From a checkpoint of a small sound classifier.
Model: 1.58M parameters, mfcc input, arch conformer, activation gelu, width 128.
Training: ademamix at rate 0.00065, batches of 128, held-out accuracy 99%.
Data: trained on synthesised sound scenes: up to three everyday sounds over a background, 50.1 epochs.
Rows from block 3 of a small sound classifier, named by matrix and row number. Rows with one number belong to one neuron. Each number is 200 + 30 x the weight over its row's rms, rounded and kept within 0 to 999. All counts start at 0. After the name is the row's rms in percent of the matrix's.
After each neuron's rows are labels from the 100 clips, of 14976, where the neuron reaches its highest value: "responds to" is what is common among them. Only what is clearly more common there than usual is listed. The data: synthesised sound scenes: up to three everyday sounds over a background. In brackets: how many of the 100, against the usual share in percent.
# fc1: first MLP up (model.blocks.3.ff1.fc1.weight, 256x128), inputs 0-127
# fc2: first MLP down (model.blocks.3.ff1.fc2.weight, 128x256, transposed), outputs 0-127

fc1.215,101,246,223,156,209,177,165,172,227,171,224,256,183,252,230,159,200,195,224,209,194,137,256,182,163,254,235,156,176,210,234,188,156,182,220,191,159,171,219,229,204,225,199,222,202,285,215,167,185,220,176,209,170,205,180,183,210,209,206,197,215,206,191,185,201,210,145,212,218,217,187,128,187,183,243,173,184,200,235,175,179,230,202,228,198,227,209,193,162,162,208,222,195,173,234,153,156,127,221,197,158,255,206,165,150,203,162,222,186,211,187,233,206,234,219,162,175,165,172,232,209,186,233,172,157,225,260,210,216
fc2.215,093,243,203,192,192,171,173,173,217,182,195,164,215,244,220,215,176,161,249,164,218,205,197,178,191,219,193,182,215,168,222,209,229,209,215,235,169,188,226,146,258,260,195,196,245,164,203,223,173,225,180,207,208,242,232,256,181,195,199,184,184,208,229,154,246,188,224,191,184,217,254,198,174,218,107,180,170,175,205,166,159,203,139,223,246,234,179,235,153,203,235,233,199,159,184,213,245,216,210,260,241,188,166,183,167,141,222,218,161,195,213,206,191,237,201,143,206,164,262,226,225,212,216,198,230,223,201,223,214
responds to: helicopter (75 vs 5.6)

fc1.91,095,205,257,166,288,214,191,179,221,166,192,248,213,210,238,207,191,257,198,169,245,176,254,219,161,226,255,161,190,205,164,212,229,166,139,162,230,149,184,193,186,233,179,183,199,252,167,169,213,228,147,211,174,219,196,213,171,169,189,195,228,259,229,189,128,150,184,221,244,240,228,166,210,193,175,221,246,179,191,213,200,187,235,215,207,191,212,175,190,203,217,162,179,191,166,234,193,173,241,203,175,242,206,211,195,189,260,150,148,217,173,160,192,194,188,198,212,189,172,209,220,231,200,231,180,211,160,228,190
fc2.91,080,244,175,199,131,190,179,223,212,187,221,177,241,224,204,199,213,209,206,199,190,214,189,165,236,169,206,194,207,242,157,181,226,207,206,176,180,219,244,202,211,171,216,208,195,197,204,188,263,241,187,202,197,234,223,188,256,176,183,170,192,183,176,204,165,222,162,235,246,195,214,262,260,182,133,220,122,180,196,241,167,167,166,211,215,258,220,212,176,198,162,207,184,199,231,195,179,193,270,180,242,218,171,170,183,165,175,237,187,235,249,182,230,213,190,230,151,212,184,139,237,193,234,256,212,261,153,205,215
responds to: clock ticking (78 vs 5.5)

fc1.185,096,210,174,182,198,206,174,175,217,176,250,205,210,230,224,204,190,186,224,195,196,233,214,174,208,193,197,191,208,223,229,209,162,226,185,115,184,192,175,205,214,202,203,199,193,223,219,211,129,259,170,166,176,214,190,193,181,198,229,236,265,180,186,220,201,215,185,223,196,164,149,158,137,214,225,110,153,245,234,182,200,261,205,252,162,183,128,186,155,268,189,250,204,181,232,195,161,227,221,212,198,225,203,183,179,198,221,210,210,207,178,217,149,215,242,172,245,205,197,224,171,153,176,232,219,236,231,162,180
fc2.185,093,215,246,231,232,221,155,175,227,228,221,154,211,196,197,260,187,207,259,121,218,228,191,201,220,147,157,161,219,131,277,170,168,226,185,246,161,239,188,226,213,235,216,214,208,223,218,240,145,188,234,188,215,203,241,216,176,156,206,195,192,191,200,168,224,221,179,145,185,190,212,197,125,203,218,214,166,177,219,196,173,253,193,192,261,184,169,205,148,214,203,172,200,205,175,187,216,194,163,204,219,204,173,267,197,211,195,180,193,176,196,190,211,215,215,157,229,139,174,201,214,158,203,236,207,217,238,218,206
responds to: helicopter (100 vs 5.6)

fc1.30,101,255,174,170,205,245,209,235,180,224,210,211,250,215,231,235,134,174,206,242,261,191,208,211,196,174,259,140,165,156,196,170,191,191,172,117,245,178,168,193,202,212,190,262,247,225,217,182,149,236,183,230,170,240,162,208,205,211,193,215,251,231,170,159,151,198,136,180,198,227,232,151,211,158,227,196,158,220,245,198,170,173,221,203,205,206,198,221,188,242,178,223,188,204,172,224,170,170,216,201,140,233,205,216,166,243,209,198,225,194,221,185,219,193,196,203,202,200,186,230,189,195,214,219,149,224,153,212,210
fc2.30,108,228,174,197,199,167,192,186,252,206,167,228,185,203,190,234,183,194,204,214,220,171,186,180,178,136,168,151,192,219,206,203,242,193,216,166,210,242,187,174,223,267,265,181,274,154,184,176,175,264,179,212,126,270,237,205,191,178,212,178,271,201,183,152,213,186,163,226,239,189,188,194,204,214,208,157,148,162,219,241,244,184,212,227,187,220,219,194,222,202,188,229,189,202,203,160,180,215,230,192,187,221,179,237,115,193,224,155,183,199,204,197,213,184,185,155,189,211,150,191,227,167,210,244,227,208,213,163,209
responds to: clock ticking (100 vs 5.5)

fc1.204,100,254,190,188,242,204,194,234,197,226,194,217,180,235,189,158,183,228,204,204,215,184,227,147,189,228,219,183,143,189,172,171,211,170,212,145,252,207,205,150,195,240,150,227,214,173,182,194,219,199,153,207,275,179,214,188,187,180,177,226,224,177,200,190,149,203,198,165,168,275,238,175,220,119,194,211,162,207,200,159,223,184,229,247,177,180,220,192,181,200,173,178,185,198,173,248,171,192,239,244,169,216,259,229,158,239,280,188,225,198,223,199,209,179,173,194,177,181,128,213,214,207,252,230,195,205,194,207,206
fc2.204,104,161,216,173,155,158,226,228,183,177,179,180,201,162,195,140,176,182,175,201,223,201,187,202,167,173,182,133,199,251,192,211,192,227,214,179,191,211,206,165,250,214,297,241,262,169,204,139,181,201,174,242,185,249,222,209,272,192,184,206,229,211,215,194,235,198,180,204,223,206,179,168,207,190,162,153,109,176,199,210,207,203,180,184,184,216,195,238,244,172,192,203,193,191,234,177,189,244,184,201,192,209,202,206,141,190,191,185,218,224,143,164,217,179,170,196,152,246,212,175,187,229,259,218,159,191,226,183,233
responds to: clock ticking (100 vs 5.5)

fc1.219,092,199,153,185,216,280,190,191,224,189,216,230,173,292,168,182,196,222,216,158,164,190,231,194,172,218,224,195,207,203,203,228,166,255,197,207,160,220,135,198,198,265,235,187,207,246,208,187,215,193,213,208,196,212,184,206,180,172,223,214,179,162,167,211,194,212,177,209,186,259,137,204,133,210,231,189,153,242,177,185,193,285,201,238,257,222,217,221,158,229,236,253,206,190,177,144,177,147,234,161,209,223,179,189,193,205,165,180,197,203,205,215,234,234,234,201,203,259,177,187,165,180,208,206,214,212,225,209,200
fc2.219,092,174,229,194,207,147,230,177,191,163,173,200,201,151,197,163,161,150,217,166,214,193,165,216,222,192,165,176,166,178,219,182,190,230,195,215,183,192,227,162,266,211,201,203,238,220,248,217,177,237,191,163,193,188,203,251,141,210,211,219,218,225,184,147,232,188,198,180,195,233,205,206,167,223,177,230,227,185,223,144,182,239,135,248,242,207,162,267,217,221,189,187,225,196,154,137,212,234,198,179,243,186,122,211,227,219,195,202,176,221,212,186,193,222,199,189,185,141,199,190,140,224,243,252,154,224,168,184,226
responds to: helicopter (98 vs 5.6)

fc1.173,098,285,225,202,200,185,208,185,228,243,187,267,207,225,258,155,220,190,201,229,195,183,256,169,175,242,209,158,189,194,201,200,177,160,171,127,253,215,190,202,217,213,143,227,203,226,194,163,207,259,198,257,227,213,185,238,218,186,188,210,213,198,207,171,192,201,200,219,213,219,224,159,225,155,261,248,211,222,240,152,184,175,233,193,183,205,237,222,212,168,230,169,222,195,205,197,130,213,187,216,178,216,213,194,202,186,228,173,173,222,210,221,181,268,171,131,192,180,199,230,240,210,216,208,176,149,146,212,195
fc2.173,087,214,216,185,147,175,202,198,236,139,211,196,212,236,215,181,221,145,237,186,195,199,247,262,138,205,213,138,167,196,187,203,171,253,126,188,183,178,176,201,246,174,250,144,239,189,161,193,154,234,160,207,192,211,187,196,182,162,193,201,235,229,179,166,169,199,171,195,219,168,246,231,158,223,189,158,152,216,253,206,203,164,152,204,168,201,208,219,192,176,193,278,197,182,201,180,172,199,187,234,196,170,210,193,182,166,217,207,192,218,218,199,204,208,224,162,175,186,162,228,190,241,288,203,222,208,212,202,231
responds to: clock ticking (99 vs 5.5)

fc1.113,087,224,187,193,174,189,237,191,226,196,161,255,157,221,251,195,174,209,243,205,186,200,193,137,189,194,225,187,175,195,187,241,215,178,239,141,266,214,207,167,181,197,165,219,182,229,195,159,204,223,118,187,230,220,194,224,209,204,176,235,222,205,191,195,110,206,201,213,228,162,230,200,182,150,280,207,207,217,216,166,207,224,207,180,168,212,187,243,179,199,220,209,173,171,195,207,177,225,145,242,180,255,281,160,201,187,238,185,169,218,198,227,194,264,172,174,175,204,173,201,228,184,143,221,211,220,202,223,220
fc2.113,078,198,204,179,114,190,207,197,215,184,229,258,241,200,233,169,229,184,202,199,228,196,151,215,202,182,261,143,186,224,199,169,137,225,144,175,175,170,153,191,222,152,226,201,233,173,233,163,173,213,160,260,225,239,157,275,180,155,211,173,259,247,175,176,224,225,231,181,209,193,192,228,193,245,164,179,229,207,225,217,224,188,180,182,192,236,148,226,241,188,226,220,230,215,203,199,201,183,173,215,262,183,231,201,193,199,194,192,181,238,185,190,217,170,225,167,158,186,206,224,189,198,226,183,215,207,191,218,263
responds to: clock ticking (99 vs 5.5)

fc1.70,099,235,178,161,201,224,164,194,228,144,145,161,221,267,216,235,196,219,164,197,197,221,224,191,222,194,202,179,220,183,280,230,243,188,222,225,217,179,161,185,184,202,177,198,229,220,195,230,180,214,238,217,147,184,176,212,162,225,174,228,219,205,176,128,195,214,155,240,205,209,165,201,191,199,205,205,175,193,202,184,242,197,208,259,197,226,183,201,132,208,207,267,181,194,176,176,168,205,186,154,201,222,224,141,212,181,190,152,153,159,171,204,173,202,187,192,275,167,196,292,184,164,179,230,205,213,221,190,176
fc2.70,101,200,240,185,164,149,252,218,201,249,195,216,208,217,187,215,191,226,247,220,185,166,202,225,246,191,174,220,221,203,214,188,263,198,217,141,235,222,178,132,214,253,197,197,205,233,172,186,151,189,248,156,179,193,231,175,196,156,182,231,186,124,194,231,198,200,198,179,183,217,206,170,202,177,140,228,201,167,168,176,190,194,218,207,193,215,180,158,145,256,179,231,211,259,175,238,228,186,235,203,236,253,170,206,181,158,197,221,199,171,185,195,163,231,207,149,280,151,187,181,218,170,189,200,179,228,190,181,223
responds to: helicopter (100 vs 5.6); creak (26 vs 5.8)

fc1.46,114,228,238,199,150,183,217,175,163,182,180,235,201,206,249,211,168,193,201,194,184,182,234,143,178,230,230,161,167,189,238,196,191,144,228,119,228,215,202,155,219,219,152,198,220,237,216,118,217,236,198,197,208,235,156,207,214,216,221,185,242,200,163,179,150,206,179,224,239,208,203,169,202,202,229,185,215,239,216,121,194,180,260,180,142,196,173,187,210,192,165,200,186,183,253,234,206,238,180,226,180,219,226,192,178,242,215,221,218,247,209,189,172,181,196,171,189,140,125,214,205,142,197,226,188,200,216,212,204
fc2.46,106,209,177,185,188,166,147,126,225,201,207,203,225,216,236,221,176,137,225,178,153,186,207,152,159,174,230,135,187,185,221,223,204,205,241,165,216,236,180,188,234,189,171,203,251,239,166,161,187,270,130,223,210,242,162,200,151,202,217,222,213,251,182,139,213,162,180,177,216,199,207,132,220,216,183,212,172,187,204,130,196,224,192,202,183,218,177,197,197,158,218,202,224,200,240,228,190,208,160,255,224,242,244,201,186,200,239,243,182,189,204,200,189,254,190,159,181,185,193,207,188,196,227,179,198,244,209,224,217
responds to: clock ticking (82 vs 5.5)

fc1.103,110,218,194,191,212,186,136,236,226,183,237,192,243,220,178,155,171,181,246,222,145,209,236,226,238,196,219,187,202,213,184,185,188,196,221,133,174,169,190,237,244,242,186,205,213,241,228,231,180,280,174,205,169,188,211,250,187,228,245,196,238,192,188,206,198,173,168,215,230,226,200,154,213,164,214,209,171,213,187,154,192,207,209,237,180,229,176,170,141,244,200,217,175,173,186,167,174,198,199,172,165,196,174,175,138,230,198,170,191,155,231,208,230,191,262,187,227,179,135,267,169,167,194,227,229,229,216,163,160
fc2.103,098,210,243,188,180,153,211,212,237,246,218,192,184,226,154,220,173,235,250,183,224,176,178,243,190,192,156,190,195,194,218,178,203,206,213,188,198,211,224,167,221,272,228,235,249,197,243,200,202,195,209,194,159,212,228,148,253,192,242,210,191,173,203,170,255,185,197,210,225,216,200,200,188,225,158,168,193,187,173,204,154,170,146,208,243,274,183,202,169,193,231,203,179,221,176,196,211,184,222,222,203,221,140,208,178,200,200,216,160,187,237,197,224,249,213,143,247,171,184,229,241,122,229,251,146,270,198,174,205
responds to: helicopter (100 vs 5.6)

fc1.97,090,188,198,204,175,215,215,180,216,219,170,194,164,156,237,195,169,192,191,219,180,201,259,184,236,198,175,219,233,177,203,175,196,246,182,216,228,224,155,180,245,214,224,160,157,160,175,236,202,199,153,207,220,240,193,258,192,219,288,235,158,188,267,220,196,179,268,190,212,208,153,221,226,105,151,244,194,240,179,196,236,252,178,184,236,201,177,190,203,187,165,211,198,169,215,250,193,188,176,195,215,154,168,191,206,213,213,169,192,187,150,231,229,191,215,223,202,228,192,219,164,176,153,159,240,225,195,220,222
fc2.97,090,225,187,207,239,196,189,172,215,141,172,175,216,190,204,218,220,219,206,176,195,254,169,181,198,195,216,194,244,184,196,212,182,209,133,218,204,221,235,194,107,176,213,238,137,192,169,207,238,209,153,163,152,227,203,177,249,196,212,201,233,265,238,253,133,163,202,207,182,138,204,198,240,157,246,218,172,238,203,187,199,215,213,156,219,134,189,211,219,203,218,249,152,155,218,204,154,231,224,222,174,200,159,171,183,213,235,189,219,160,203,185,229,206,210,223,207,205,210,214,166,198,220,188,254,208,162,220,169
responds to: stream (96 vs 5.8)